{"encoder_activation": "swiglu", "text_encoder_head_dim": 16, "lr_schedule": "linear"}
Rows from block 9 of the audio encoder of a small contrastive audio-text model, named by matrix and row number. Rows with one number within an expert belong to one neuron, the router's apart. Each number is 200 + 30 x the weight over its row's rms, rounded and kept within 0 to 999. All counts start at 0.
Before each expert's rows are labels from the 100 clips, of 14976, where the router gives the expert most weight on average: "peak on" is the class under the peak; "top examples" is what is common among them. Only what is clearly more common there than usual is listed. The data: melodies that start on their tonic, played by one synthesised instrument.
# router: router (encoder.blocks.9.mlp.router.weight, 8x256), inputs 86-171
# gate: expert gate (encoder.blocks.9.mlp.gate, 8x256x256), inputs 86-171
# up: expert up (encoder.blocks.9.mlp.up, 8x256x256), inputs 86-171
# down: expert down (encoder.blocks.9.mlp.down, 8x256x256, transposed), outputs 86-171

# expert 6
peak on: D5
top examples: the note C#; the note D; tonic: C#; tonic: D
router.6,196,171,277,175,182,227,209,216,195,214,183,252,202,200,205,164,218,201,237,229,228,189,245,200,262,241,192,158,139,197,193,225,197,165,243,204,206,210,159,203,166,185,220,201,141,207,222,161,202,206,201,239,176,210,219,256,174,248,191,235,234,215,192,190,154,149,183,190,238,191,163,224,185,182,173,147,208,198,178,226,202,192,143,176,204,147
gate.0,170,212,207,200,186,209,190,208,239,200,193,193,221,213,212,161,226,223,202,164,246,147,218,253,208,226,237,189,238,191,210,217,183,140,182,179,225,263,198,211,211,194,194,244,209,229,258,188,229,175,174,165,235,242,202,196,184,200,192,228,228,175,166,210,218,237,159,193,229,168,167,222,210,244,152,261,185,216,138,255,199,172,186,151,214,216
up.0,203,205,239,191,175,292,180,256,200,264,206,148,200,164,143,243,236,181,175,196,210,209,199,189,206,203,191,209,235,191,200,227,139,207,183,151,176,208,230,211,232,226,232,219,190,171,213,185,299,167,246,162,136,191,208,164,136,179,218,171,188,212,197,186,185,217,228,211,210,237,227,193,231,210,178,181,176,190,216,231,258,178,225,196,185,198
down.0,237,147,208,190,168,177,228,210,249,172,176,154,209,183,245,206,107,168,176,217,195,179,231,194,165,188,258,221,190,142,180,221,234,237,239,211,230,213,222,164,227,210,136,235,229,177,163,220,184,230,230,255,187,222,168,173,214,218,216,236,174,214,181,185,252,182,199,212,214,230,200,242,174,225,179,234,137,198,196,167,279,190,262,225,170,210
gate.1,237,99,203,178,200,252,243,216,199,190,201,172,210,175,181,182,207,186,201,174,275,239,163,194,182,185,207,152,134,175,205,203,156,186,240,218,183,213,156,177,176,160,229,240,221,168,238,221,204,190,228,209,225,198,194,188,196,215,201,226,185,176,152,201,168,223,209,195,162,172,190,227,167,180,188,210,289,182,208,198,220,239,171,219,182,217
up.1,181,206,194,241,206,262,158,195,157,228,182,171,198,224,220,159,161,229,186,210,204,223,172,203,145,195,190,248,195,191,186,229,210,213,189,196,188,179,174,239,181,267,216,256,177,208,220,158,99,245,238,238,234,157,186,196,168,227,224,217,159,216,203,167,208,156,223,226,200,153,236,228,231,188,240,162,181,141,215,185,252,194,247,234,174,229
down.1,231,243,163,175,183,238,240,216,159,246,189,202,210,145,180,222,233,217,225,214,151,219,230,162,217,204,219,176,199,238,226,224,238,121,176,222,238,224,244,187,232,229,219,193,219,161,235,231,226,203,157,197,242,217,183,211,240,196,224,227,175,204,225,160,210,182,155,257,220,242,257,206,272,227,258,236,252,152,240,231,197,138,186,157,235,178
gate.2,219,183,200,168,160,149,213,198,233,258,212,165,197,213,195,220,184,193,213,167,191,192,269,241,178,154,215,220,196,209,160,221,216,182,209,184,209,255,253,200,192,204,191,227,186,184,232,211,192,164,181,169,165,239,239,198,183,242,152,220,174,215,258,204,178,205,218,216,179,226,201,190,244,245,195,249,201,241,225,197,145,140,184,128,203,224
up.2,216,239,189,146,201,257,219,164,188,245,162,192,200,185,201,181,205,202,185,180,190,182,226,142,214,268,219,209,148,167,158,226,255,218,209,225,125,188,192,136,178,222,178,181,192,235,199,192,204,182,226,228,222,190,179,170,249,182,186,177,204,184,179,206,187,200,238,140,267,200,195,215,198,187,161,152,198,169,182,198,226,215,185,196,177,181
down.2,192,182,195,204,247,164,181,233,179,264,178,217,270,137,232,216,172,201,187,200,172,230,192,171,180,227,215,219,208,217,233,180,178,192,176,249,191,183,198,194,224,199,230,189,204,117,208,199,192,166,215,213,178,192,218,176,208,234,260,262,176,230,242,196,204,183,208,164,245,250,210,164,233,219,193,206,171,195,193,216,255,224,181,192,233,217
gate.3,182,236,186,234,237,228,230,209,164,242,220,188,182,197,269,166,203,232,222,172,162,248,208,205,168,195,200,158,191,186,225,218,170,167,199,226,183,234,179,183,189,212,200,216,253,225,232,194,182,211,170,180,235,176,215,235,153,166,142,215,280,203,207,227,158,213,145,219,211,250,185,210,192,161,173,180,175,230,172,204,253,144,223,228,212,202
up.3,202,216,141,180,214,164,163,221,199,168,175,184,144,213,271,176,187,179,176,190,281,227,183,187,177,206,216,176,188,268,170,203,199,223,180,231,183,205,204,221,184,227,220,191,159,167,237,214,267,236,113,154,206,178,225,200,221,185,191,228,239,197,218,183,170,220,162,207,171,184,177,173,220,227,220,200,150,233,136,213,181,207,246,155,210,184
down.3,202,224,244,220,190,201,191,185,143,179,184,204,211,219,260,197,207,246,186,249,211,190,218,183,211,238,239,230,177,198,174,170,210,160,179,191,169,215,158,221,215,275,186,236,207,251,171,226,180,181,194,213,180,216,197,194,135,218,154,230,196,189,161,228,177,238,146,220,213,188,201,195,208,253,199,242,191,194,239,218,168,164,153,228,246,195
gate.4,189,243,244,232,219,164,204,217,195,220,218,217,180,202,183,180,201,198,238,175,195,202,171,163,213,190,203,158,231,209,208,215,211,260,174,154,201,235,227,218,173,173,196,257,247,204,161,205,147,220,173,141,194,256,201,228,174,200,190,198,169,191,203,200,206,273,190,199,185,178,179,214,194,162,203,218,171,148,266,182,226,182,148,169,148,213
up.4,231,150,265,173,228,207,185,205,220,229,193,168,185,204,174,229,212,180,192,216,146,140,175,187,194,209,202,188,212,156,212,227,217,183,191,160,212,221,195,204,179,201,189,206,265,188,128,243,203,238,186,200,153,236,201,173,218,219,205,162,207,223,263,202,202,147,188,217,180,186,218,195,183,205,218,174,190,199,120,223,192,173,260,234,184,214
down.4,242,225,263,229,206,219,164,181,135,235,163,194,202,260,305,250,174,154,222,180,188,209,258,187,179,208,217,189,200,229,210,259,189,186,222,221,177,166,160,222,211,212,203,209,177,172,185,225,210,180,199,167,219,145,216,182,132,220,178,215,193,240,239,167,239,174,209,212,191,229,272,192,167,186,181,196,208,284,190,155,188,273,216,184,214,237
gate.5,211,181,253,187,211,234,191,207,248,227,245,155,193,210,175,214,234,234,215,222,250,154,237,211,278,172,213,203,143,241,233,210,181,140,183,216,167,225,219,214,192,153,239,211,224,182,189,221,221,174,198,255,236,184,180,179,197,177,252,207,241,169,149,217,151,204,169,191,278,170,219,185,218,245,229,179,204,202,203,171,169,217,238,185,196,206
up.5,177,141,173,256,192,181,189,236,185,236,189,226,198,195,210,163,209,199,221,206,237,232,238,211,225,200,224,243,184,212,167,147,208,207,196,218,174,212,162,214,215,235,155,197,260,159,231,204,178,192,275,171,196,192,222,190,196,201,159,182,168,178,171,219,178,143,246,234,208,144,179,212,164,233,162,170,164,271,207,206,155,211,220,179,211,129
down.5,220,237,226,217,153,209,265,196,186,191,249,172,196,209,188,159,209,163,215,183,161,162,212,133,185,175,240,196,164,193,170,161,230,217,170,192,188,184,186,215,228,236,168,156,210,209,174,216,200,260,176,218,176,195,189,230,173,238,257,203,158,211,202,170,236,193,238,204,173,197,213,170,224,156,206,225,211,217,235,185,209,237,219,253,226,175

# expert 3
peak on: C5
top examples: the note C; the note A; tonic: C
router.3,210,172,206,231,165,169,195,200,215,198,231,191,267,168,200,222,174,203,218,202,172,192,187,201,217,164,173,183,148,204,178,176,185,220,182,165,252,196,210,207,195,187,189,213,138,204,199,265,209,204,182,164,213,149,278,226,139,172,190,226,187,169,198,180,157,133,218,202,179,245,216,236,222,255,216,206,217,156,173,160,216,211,169,219,228,151
gate.0,208,248,176,191,199,213,191,221,155,264,227,221,208,240,181,235,251,204,289,225,199,197,176,191,230,173,213,189,226,183,188,183,255,211,184,179,156,208,180,213,227,170,146,233,237,203,205,240,214,209,153,192,237,181,209,184,148,142,216,172,186,223,212,232,162,217,124,182,200,194,195,181,228,205,174,183,181,210,216,190,209,161,203,172,176,190
up.0,218,239,219,184,190,197,249,232,252,229,218,200,205,248,251,180,199,213,185,202,184,187,188,187,222,195,174,263,213,195,138,208,173,177,178,147,224,208,251,147,185,162,217,184,212,198,199,168,227,187,234,196,186,246,172,195,248,163,191,235,194,237,139,205,186,170,165,213,172,171,189,247,167,247,222,181,223,231,231,229,152,168,198,194,132,207
down.0,212,246,231,161,197,232,148,179,211,196,202,175,194,206,172,200,258,179,222,194,188,155,229,230,281,212,157,168,180,197,149,186,234,177,194,175,199,234,240,206,259,218,161,190,217,191,118,142,189,189,197,231,257,225,184,207,143,169,138,213,236,185,222,211,232,244,153,264,171,220,181,229,168,200,203,227,211,202,216,155,187,176,183,177,162,193
gate.1,178,220,181,127,192,215,199,189,196,173,195,201,218,272,172,149,189,171,209,210,219,179,150,221,209,193,156,239,209,230,183,190,240,146,219,240,211,112,177,229,163,197,180,167,178,222,233,208,173,185,160,194,243,163,172,215,215,180,199,188,157,194,188,172,226,210,219,218,158,259,233,180,245,167,251,221,213,166,210,197,168,237,178,237,216,192
up.1,252,213,153,220,162,153,196,190,258,234,218,205,214,135,246,175,224,166,260,196,224,181,195,260,223,266,204,211,232,179,189,185,226,258,201,227,173,214,216,202,210,179,173,193,157,205,208,251,181,242,203,200,190,200,200,219,177,189,180,186,224,230,195,126,175,201,132,136,193,199,177,201,160,209,241,218,206,194,249,214,204,212,185,126,190,202
down.1,208,135,173,188,187,208,188,169,230,244,204,190,270,170,227,179,201,170,169,136,138,214,158,141,142,218,216,198,217,210,277,189,221,178,179,206,170,184,198,211,193,149,196,178,198,193,227,248,128,193,239,194,220,170,207,175,188,202,199,205,219,149,192,214,195,188,187,192,191,180,253,173,209,171,169,206,266,183,210,258,189,223,240,214,179,181
gate.2,212,195,200,177,251,186,187,156,175,184,195,164,199,183,132,211,181,221,181,257,165,233,187,178,224,238,179,239,227,237,218,201,197,201,170,194,221,236,222,183,186,229,222,215,231,250,199,217,215,201,158,159,177,227,236,210,160,133,215,218,252,220,180,197,236,253,207,250,212,173,239,205,242,231,198,184,203,167,228,233,126,171,189,255,210,199
up.2,152,172,181,145,207,225,257,239,218,209,166,213,213,173,197,196,186,166,203,199,197,193,208,177,211,159,195,145,179,157,152,173,225,186,131,195,201,203,162,247,172,194,179,220,203,211,211,183,262,220,212,209,192,256,243,242,173,230,195,219,184,226,258,187,236,161,255,226,196,223,137,248,215,183,179,171,184,189,211,201,203,208,184,174,163,202
down.2,159,279,209,225,211,170,240,203,193,151,174,197,174,143,182,204,179,245,184,130,190,205,194,183,287,189,274,222,207,187,213,155,219,207,223,196,203,173,211,203,246,229,227,214,196,203,200,182,219,200,222,203,181,210,228,182,230,224,226,184,174,156,194,210,196,206,204,180,221,175,163,231,229,229,219,194,185,226,189,146,181,153,202,150,223,182
gate.3,148,205,211,204,174,168,210,220,168,230,195,178,236,183,191,209,192,198,169,192,198,247,204,225,210,219,155,219,209,228,191,193,152,210,219,233,189,208,226,201,179,186,264,207,204,234,134,175,196,220,246,208,193,207,245,196,196,178,219,225,167,204,202,183,197,222,231,156,253,198,193,178,215,234,222,220,153,157,199,252,252,197,216,252,230,203
up.3,208,188,239,200,165,176,184,159,218,198,189,229,235,205,241,152,200,186,245,227,161,250,171,190,219,186,249,214,198,171,181,172,267,145,276,163,254,221,189,199,162,168,145,206,207,218,297,220,200,222,197,209,169,253,197,229,228,184,232,185,191,250,183,223,250,148,228,193,171,210,190,245,222,155,185,192,212,225,192,222,179,197,209,210,208,248
down.3,213,214,220,177,209,170,153,185,204,191,228,206,308,204,171,216,181,189,184,174,171,212,168,141,218,228,202,216,245,180,184,161,211,190,244,135,186,172,178,233,217,226,215,178,201,181,210,133,205,205,185,242,235,173,159,192,244,212,215,180,170,149,134,252,235,195,251,220,194,158,227,233,219,236,220,193,181,195,260,150,187,176,216,190,282,247
gate.4,175,276,189,194,208,185,175,202,189,225,211,111,215,186,227,212,214,199,229,227,265,145,209,215,179,181,175,201,221,215,219,177,175,177,166,187,226,273,222,170,194,223,192,181,220,167,153,240,223,243,152,168,228,203,191,220,193,202,178,203,195,216,250,281,254,204,244,256,208,208,212,187,186,196,246,220,169,225,132,232,182,233,211,205,230,191
up.4,183,237,171,237,245,177,208,205,227,185,259,189,226,204,204,198,159,265,191,233,238,203,196,178,151,173,185,225,265,166,202,131,167,239,213,193,199,231,178,210,241,185,231,158,188,183,99,233,168,262,211,144,222,200,150,221,271,170,219,186,204,200,222,123,216,175,187,185,208,192,195,215,170,221,206,229,185,145,208,187,202,225,206,216,220,174
down.4,157,208,191,218,191,209,226,176,183,217,257,217,165,179,259,245,214,157,248,154,218,227,222,252,178,217,149,125,174,231,200,170,226,170,217,199,162,216,202,194,225,219,213,181,226,196,230,244,173,212,221,180,154,198,176,224,130,193,229,223,143,198,198,179,175,189,184,205,202,217,190,195,130,144,233,143,242,167,135,204,165,236,144,207,170,210
gate.5,209,209,182,194,192,167,194,205,194,205,191,236,137,264,249,204,230,231,189,177,225,215,218,174,168,149,188,127,185,201,189,212,210,238,199,182,164,218,256,220,194,183,203,190,215,206,155,162,245,173,198,224,181,190,196,199,177,164,195,133,260,203,202,188,169,198,154,174,174,195,218,192,141,221,189,195,217,197,186,156,218,180,187,237,239,171
up.5,190,277,203,128,178,221,227,211,195,219,161,197,214,176,194,211,184,203,212,242,251,184,193,113,173,151,176,223,229,186,186,218,217,227,227,261,203,157,182,175,192,201,220,166,202,236,253,174,176,205,229,179,175,233,160,215,192,190,159,215,244,163,230,187,169,174,168,182,233,172,230,209,166,200,242,208,206,206,237,189,154,235,161,200,229,199
down.5,234,194,191,253,168,216,254,245,220,165,208,204,209,169,219,192,230,179,218,222,164,212,225,232,205,191,233,141,151,244,142,213,231,183,190,189,220,189,210,147,215,210,205,216,225,259,241,165,131,200,166,210,212,237,207,175,251,176,177,206,135,177,178,222,193,191,180,179,245,188,240,209,152,184,215,189,211,232,183,187,224,182,263,194,209,225

# expert 4
peak on: D4
top examples: the note D; the note C; the note A; the note G
router.4,240,237,229,195,169,205,193,167,191,208,232,169,174,245,209,226,170,199,192,164,208,240,170,117,213,141,245,262,179,167,213,151,204,215,202,221,242,191,208,184,211,223,157,228,214,194,157,187,205,159,171,251,231,202,238,236,193,262,160,231,219,183,207,226,194,208,207,188,205,218,177,169,216,258,205,211,155,205,228,243,233,257,159,187,238,251
gate.0,124,209,220,242,191,155,241,218,210,198,226,196,285,210,222,232,203,225,239,217,158,178,189,192,204,205,190,142,223,220,155,188,166,211,168,178,181,203,202,171,164,209,181,138,219,244,241,181,195,213,140,212,189,196,201,207,189,175,204,171,195,198,199,218,174,193,235,169,195,200,224,228,248,231,237,162,241,219,177,224,202,153,248,167,162,202
up.0,209,253,195,189,195,173,213,224,196,191,173,217,211,197,268,186,202,227,162,194,207,193,235,213,182,132,256,186,216,194,234,185,185,153,180,143,211,223,204,173,227,164,182,179,197,226,214,196,149,224,195,207,223,201,205,193,185,191,193,195,206,210,149,186,183,210,213,154,229,184,225,191,181,135,155,186,199,181,221,188,201,207,241,156,156,189
down.0,227,211,183,145,198,190,217,127,196,188,159,253,196,224,234,193,154,179,206,182,179,182,192,167,235,166,209,186,175,178,185,181,247,214,191,223,220,194,177,236,225,189,189,223,248,216,164,227,201,233,179,227,225,205,154,192,161,230,236,217,217,213,230,217,191,217,136,204,182,151,185,191,180,227,238,230,198,142,216,182,226,194,179,165,213,199
gate.1,255,179,237,220,248,167,233,167,164,191,186,124,189,212,214,192,227,217,193,210,212,203,228,221,228,241,218,123,180,156,226,238,228,175,169,165,213,244,177,232,120,178,214,157,231,162,170,164,211,208,222,236,207,216,191,256,161,220,202,204,201,263,191,164,232,207,194,219,182,136,256,219,126,197,225,183,212,234,208,209,240,179,188,153,167,198
up.1,172,235,259,199,220,207,207,190,161,186,165,157,184,233,204,177,173,221,174,204,230,188,223,229,221,214,264,205,187,149,210,189,204,196,172,209,241,227,212,283,255,206,225,200,181,195,218,205,176,200,200,195,185,280,206,177,173,170,214,185,208,213,197,195,202,222,202,210,161,199,232,248,192,106,166,235,199,156,210,171,212,206,186,206,237,207
down.1,193,238,254,157,187,196,177,211,185,261,149,217,183,219,154,189,213,176,177,218,142,235,189,207,205,131,229,178,237,202,160,188,269,219,181,205,184,227,223,233,180,210,190,203,217,199,176,228,168,224,249,240,226,232,218,170,204,194,187,234,218,184,202,246,226,192,196,219,271,184,188,260,236,163,208,178,159,140,186,155,183,254,208,249,168,217
gate.2,162,180,230,181,213,210,192,193,206,211,175,269,204,221,180,219,180,222,203,227,253,192,225,225,280,226,221,169,180,171,224,146,120,197,206,230,209,224,158,162,235,153,202,196,217,226,167,219,209,244,207,216,268,240,229,198,207,192,205,219,172,216,231,201,263,189,190,145,221,134,215,277,215,213,236,168,186,215,224,218,182,252,176,165,166,186
up.2,205,203,194,209,196,201,186,194,263,187,128,188,169,251,174,184,174,159,181,200,136,141,227,168,229,276,211,229,184,180,229,206,236,233,215,167,176,160,251,185,209,199,184,187,235,204,213,172,232,177,275,175,187,214,198,197,190,188,173,179,214,154,219,184,264,272,254,157,263,203,185,235,206,197,218,209,199,220,229,218,182,226,180,234,243,212
down.2,156,215,251,211,199,198,233,161,214,220,179,235,219,195,206,211,162,221,125,222,171,204,227,192,194,179,236,259,164,267,186,196,213,148,213,201,179,239,197,225,180,257,206,227,237,192,200,179,93,191,175,221,197,185,170,162,196,155,148,237,197,127,223,204,231,168,191,180,208,134,269,206,211,204,191,238,245,215,169,223,195,213,213,164,194,219
gate.3,251,190,178,238,226,170,228,176,172,165,190,185,199,296,230,205,220,221,210,233,177,174,177,177,151,168,191,239,205,211,177,203,237,228,174,175,209,200,194,152,141,207,244,202,194,212,206,195,203,195,214,219,207,231,200,221,260,140,172,186,150,160,193,223,173,222,196,169,199,205,239,228,168,182,209,213,199,162,155,215,190,246,187,197,233,180
up.3,220,216,189,272,165,263,186,279,154,199,194,203,218,178,171,208,185,178,199,279,209,257,240,191,173,229,272,248,190,203,201,165,180,207,186,223,253,229,174,196,228,152,180,221,187,156,182,226,214,165,226,173,146,158,218,202,204,208,214,190,199,189,167,234,110,195,274,240,185,221,178,241,235,218,210,207,235,215,190,219,207,185,193,196,204,189
down.3,179,191,171,212,238,175,234,201,193,185,192,230,174,162,218,177,202,190,208,208,200,289,258,240,212,213,195,210,170,165,264,203,210,218,194,211,177,209,194,240,278,189,204,130,151,126,163,212,203,256,243,228,221,211,208,151,161,202,171,225,249,208,135,174,179,228,173,205,223,149,222,261,172,158,214,189,217,240,222,236,198,187,253,158,178,222
gate.4,223,212,188,175,216,144,158,216,164,180,231,169,193,232,155,230,211,238,211,196,161,152,196,189,188,181,197,220,287,142,207,192,215,203,145,188,195,207,196,217,218,210,225,221,168,167,207,163,188,246,162,145,220,288,230,180,195,195,198,207,177,181,205,238,226,183,235,145,216,186,211,174,249,236,202,228,259,202,165,193,201,236,188,225,226,222
up.4,221,192,209,167,208,219,210,220,252,208,194,169,175,172,198,162,245,180,214,162,201,187,229,164,107,242,197,170,220,202,195,179,240,99,210,202,196,231,170,137,200,209,223,193,273,205,126,176,210,191,215,226,131,211,197,201,184,138,197,238,201,186,187,217,182,221,197,235,197,235,153,230,195,162,201,225,194,183,195,218,195,172,214,227,220,239
down.4,148,160,68,189,227,156,149,174,148,233,142,245,173,227,170,158,129,203,250,171,197,221,191,222,239,170,174,220,217,182,146,205,207,263,200,187,215,163,156,201,220,194,212,247,218,226,164,236,166,159,213,196,213,171,218,209,194,158,239,210,164,211,211,181,198,227,202,199,190,211,195,197,195,210,157,242,163,133,161,215,161,181,213,190,177,253
gate.5,227,219,224,247,198,189,182,223,241,222,241,156,181,143,248,192,197,209,149,227,165,231,192,192,210,225,227,166,172,215,217,215,213,224,210,200,204,198,201,210,203,187,168,213,178,191,223,207,195,233,232,170,255,173,196,193,207,214,177,198,249,174,239,207,215,195,218,189,164,227,219,197,249,192,184,177,211,168,225,182,190,215,270,218,220,194
up.5,188,269,256,191,192,220,189,186,195,211,209,159,133,153,220,222,206,199,168,176,179,220,165,209,184,204,208,152,221,227,175,193,246,235,182,242,144,238,179,209,236,160,175,156,205,198,258,210,219,248,208,258,214,180,157,217,194,205,246,252,223,185,207,238,207,220,222,186,209,170,246,201,219,221,185,195,191,139,196,194,168,171,232,191,216,183
down.5,173,214,190,215,240,228,252,160,199,152,196,155,213,173,219,211,193,208,213,205,167,216,202,201,217,182,214,196,221,211,194,145,214,206,194,243,243,211,183,185,154,181,222,227,216,224,147,183,204,201,198,168,206,231,211,224,165,261,172,123,188,201,189,212,166,205,246,228,221,205,221,167,143,194,218,228,183,147,231,166,196,186,201,203,195,228

# expert 5
peak on: E5; E3
top examples: the note E; tonic: E
router.5,182,223,166,200,174,183,253,147,241,234,212,170,214,167,209,236,190,229,194,239,173,208,180,219,261,234,237,236,187,223,231,182,131,128,162,253,204,176,228,144,255,295,215,180,206,240,193,244,171,235,190,177,210,127,216,195,155,241,180,190,168,184,203,181,213,143,197,177,226,209,189,178,207,200,168,164,225,180,187,203,195,232,268,236,240,198
gate.0,166,162,167,218,148,146,169,206,203,173,264,254,204,176,187,147,250,178,201,218,173,214,174,236,196,179,236,197,182,202,205,210,117,170,214,195,246,197,219,185,201,186,130,164,158,225,202,217,206,176,176,214,181,197,218,138,200,255,191,239,198,191,181,198,172,140,158,227,183,200,181,142,160,262,228,210,217,246,204,217,185,214,229,223,187,219
up.0,212,240,166,222,259,220,223,207,181,237,219,270,210,200,237,129,197,152,160,191,221,183,289,189,193,212,198,206,203,172,162,228,223,225,231,207,192,188,138,235,236,225,242,183,134,222,208,186,198,228,177,200,168,206,161,191,245,191,203,193,236,202,211,237,202,209,226,267,209,192,191,275,176,240,195,189,220,183,237,229,180,194,216,183,166,202
down.0,207,231,173,230,198,230,238,156,215,216,154,186,208,196,183,147,243,165,152,190,197,213,199,197,233,210,220,224,222,220,207,200,195,159,218,174,176,133,168,208,202,169,193,192,213,213,191,197,161,234,196,201,191,153,200,204,225,140,235,224,173,157,197,221,186,239,237,209,139,272,202,182,192,225,190,187,212,207,244,198,175,212,192,202,202,182
gate.1,188,193,200,185,217,183,184,195,242,179,184,170,230,194,249,157,241,238,159,241,134,228,209,221,182,257,216,217,136,233,187,201,205,161,197,205,197,157,123,219,229,205,217,183,196,220,170,207,211,222,200,190,221,174,183,181,181,221,216,243,212,242,186,180,186,259,147,251,182,197,202,231,228,163,171,167,255,161,206,201,203,177,235,162,236,172
up.1,209,207,187,215,183,236,294,215,156,224,222,190,177,137,235,249,157,172,149,197,205,126,248,213,203,181,148,227,203,192,212,159,178,167,187,223,228,191,163,209,182,192,199,215,186,177,230,200,207,140,212,175,225,226,200,230,187,182,249,213,197,232,205,215,193,182,194,263,169,234,179,187,178,149,198,228,193,263,197,161,195,215,187,239,171,248
down.1,237,216,212,213,220,191,244,247,257,213,139,155,229,197,191,217,204,227,155,173,182,216,191,226,225,180,227,198,210,173,246,185,229,157,153,238,207,228,192,237,225,105,237,187,208,223,244,176,230,176,174,218,198,186,220,212,197,193,189,229,184,242,155,261,182,219,174,176,214,234,194,221,180,160,227,192,181,204,216,205,201,184,193,136,234,227
gate.2,180,177,171,193,216,193,170,219,201,188,207,150,204,273,246,168,208,233,234,180,195,168,206,242,224,214,218,216,158,171,198,236,196,213,179,210,259,207,233,136,158,197,281,153,212,152,242,222,203,181,196,157,186,207,188,207,221,172,234,174,159,171,192,206,215,261,225,163,171,190,169,218,143,164,232,216,141,164,206,214,183,144,171,248,204,163
up.2,196,223,192,162,214,209,187,212,242,240,187,192,153,202,141,151,214,173,229,231,177,201,237,198,221,152,153,255,171,208,186,198,223,164,184,160,192,197,201,225,214,216,192,188,159,149,220,207,228,191,185,172,238,205,172,168,167,257,207,176,149,219,221,171,217,198,188,203,213,188,172,194,170,199,254,208,217,212,222,239,197,206,241,203,179,230
down.2,210,236,156,191,221,192,188,173,204,220,193,211,208,185,177,189,280,134,143,163,185,233,204,215,160,167,208,191,209,233,218,210,167,145,255,234,222,229,216,204,199,215,200,164,233,205,187,169,221,204,219,186,203,206,205,156,147,185,214,191,175,172,181,180,204,207,253,186,173,211,192,168,196,212,212,150,226,203,212,167,207,184,182,226,253,208
gate.3,218,221,169,259,228,152,213,235,244,203,190,215,165,198,159,197,215,236,166,149,146,187,152,241,232,211,232,226,202,195,226,173,208,230,184,223,219,142,269,198,193,161,231,185,169,241,215,213,253,172,224,231,170,214,196,213,178,207,243,233,239,256,206,166,254,159,155,249,167,214,190,161,209,172,167,237,182,208,229,247,238,221,197,223,206,191
up.3,197,194,166,162,169,187,264,117,198,199,196,222,159,192,224,240,166,216,149,218,225,283,173,205,206,195,248,233,206,208,248,196,200,191,229,269,192,234,154,168,176,240,209,171,217,215,196,183,235,192,165,192,187,226,223,212,180,160,247,210,223,200,254,247,147,171,204,192,217,178,208,181,89,211,171,185,174,219,218,220,208,238,209,252,222,263
down.3,200,191,206,176,207,190,196,133,250,175,213,199,201,195,189,211,247,139,175,209,169,203,222,207,166,207,232,209,201,253,230,240,212,185,232,188,148,222,172,192,150,159,231,214,212,163,213,222,186,247,235,189,249,176,171,188,180,223,228,119,203,166,277,192,190,248,176,232,225,173,176,213,214,257,201,225,209,111,235,208,196,202,174,189,166,173
gate.4,224,230,216,184,162,182,184,163,229,211,175,130,234,192,249,192,218,199,186,200,224,221,176,197,205,226,141,208,255,222,190,173,161,171,239,190,161,240,223,240,168,176,190,189,275,152,215,219,191,235,204,213,171,168,223,185,244,213,194,186,229,182,239,192,182,209,194,200,157,219,208,185,169,175,211,309,192,187,214,196,196,209,181,235,214,169
up.4,194,144,217,244,206,153,201,210,199,197,229,216,184,213,242,187,248,158,195,226,165,228,140,186,187,200,144,235,177,188,174,197,145,271,197,186,152,179,192,190,184,193,169,168,150,202,219,208,188,199,227,190,173,243,182,187,161,201,203,223,180,178,214,188,223,199,160,149,188,179,185,161,229,203,205,201,203,192,202,220,217,178,142,196,197,210
down.4,169,159,224,226,188,178,173,205,176,219,218,175,212,181,184,169,210,232,180,202,247,250,207,199,216,212,247,179,223,183,229,178,219,164,225,222,193,144,189,151,161,197,228,182,190,234,219,168,136,185,194,240,216,240,229,206,216,162,239,212,169,243,221,230,195,277,179,197,186,193,225,237,178,171,229,176,254,177,192,214,160,181,183,172,169,261
gate.5,196,182,193,137,208,160,217,188,241,201,198,186,208,221,229,160,231,248,254,250,201,222,136,227,215,179,174,215,165,210,216,202,157,182,165,238,177,200,221,198,208,165,193,229,169,178,207,219,165,224,229,181,172,225,206,190,192,216,193,188,231,204,172,238,184,222,221,194,144,179,207,169,194,183,197,205,197,171,265,192,219,208,167,185,160,196
up.5,217,212,209,172,176,259,216,222,218,236,230,195,144,207,208,228,215,253,189,225,251,195,205,209,147,226,207,174,177,253,175,206,156,207,237,234,192,168,216,158,174,187,116,222,180,258,196,237,194,261,141,212,187,142,221,230,241,179,183,234,191,199,174,242,169,158,188,208,170,203,258,150,203,194,219,192,213,124,199,126,193,190,195,208,256,168
down.5,157,159,122,191,241,220,260,166,206,192,219,234,241,237,257,191,191,189,213,206,175,231,199,195,211,206,162,183,204,111,177,207,177,177,205,203,187,186,220,159,212,211,214,230,184,241,200,184,140,188,157,173,156,203,208,177,245,211,197,204,171,250,211,222,162,240,239,226,183,229,194,181,188,113,159,199,233,199,165,173,207,183,216,159,210,167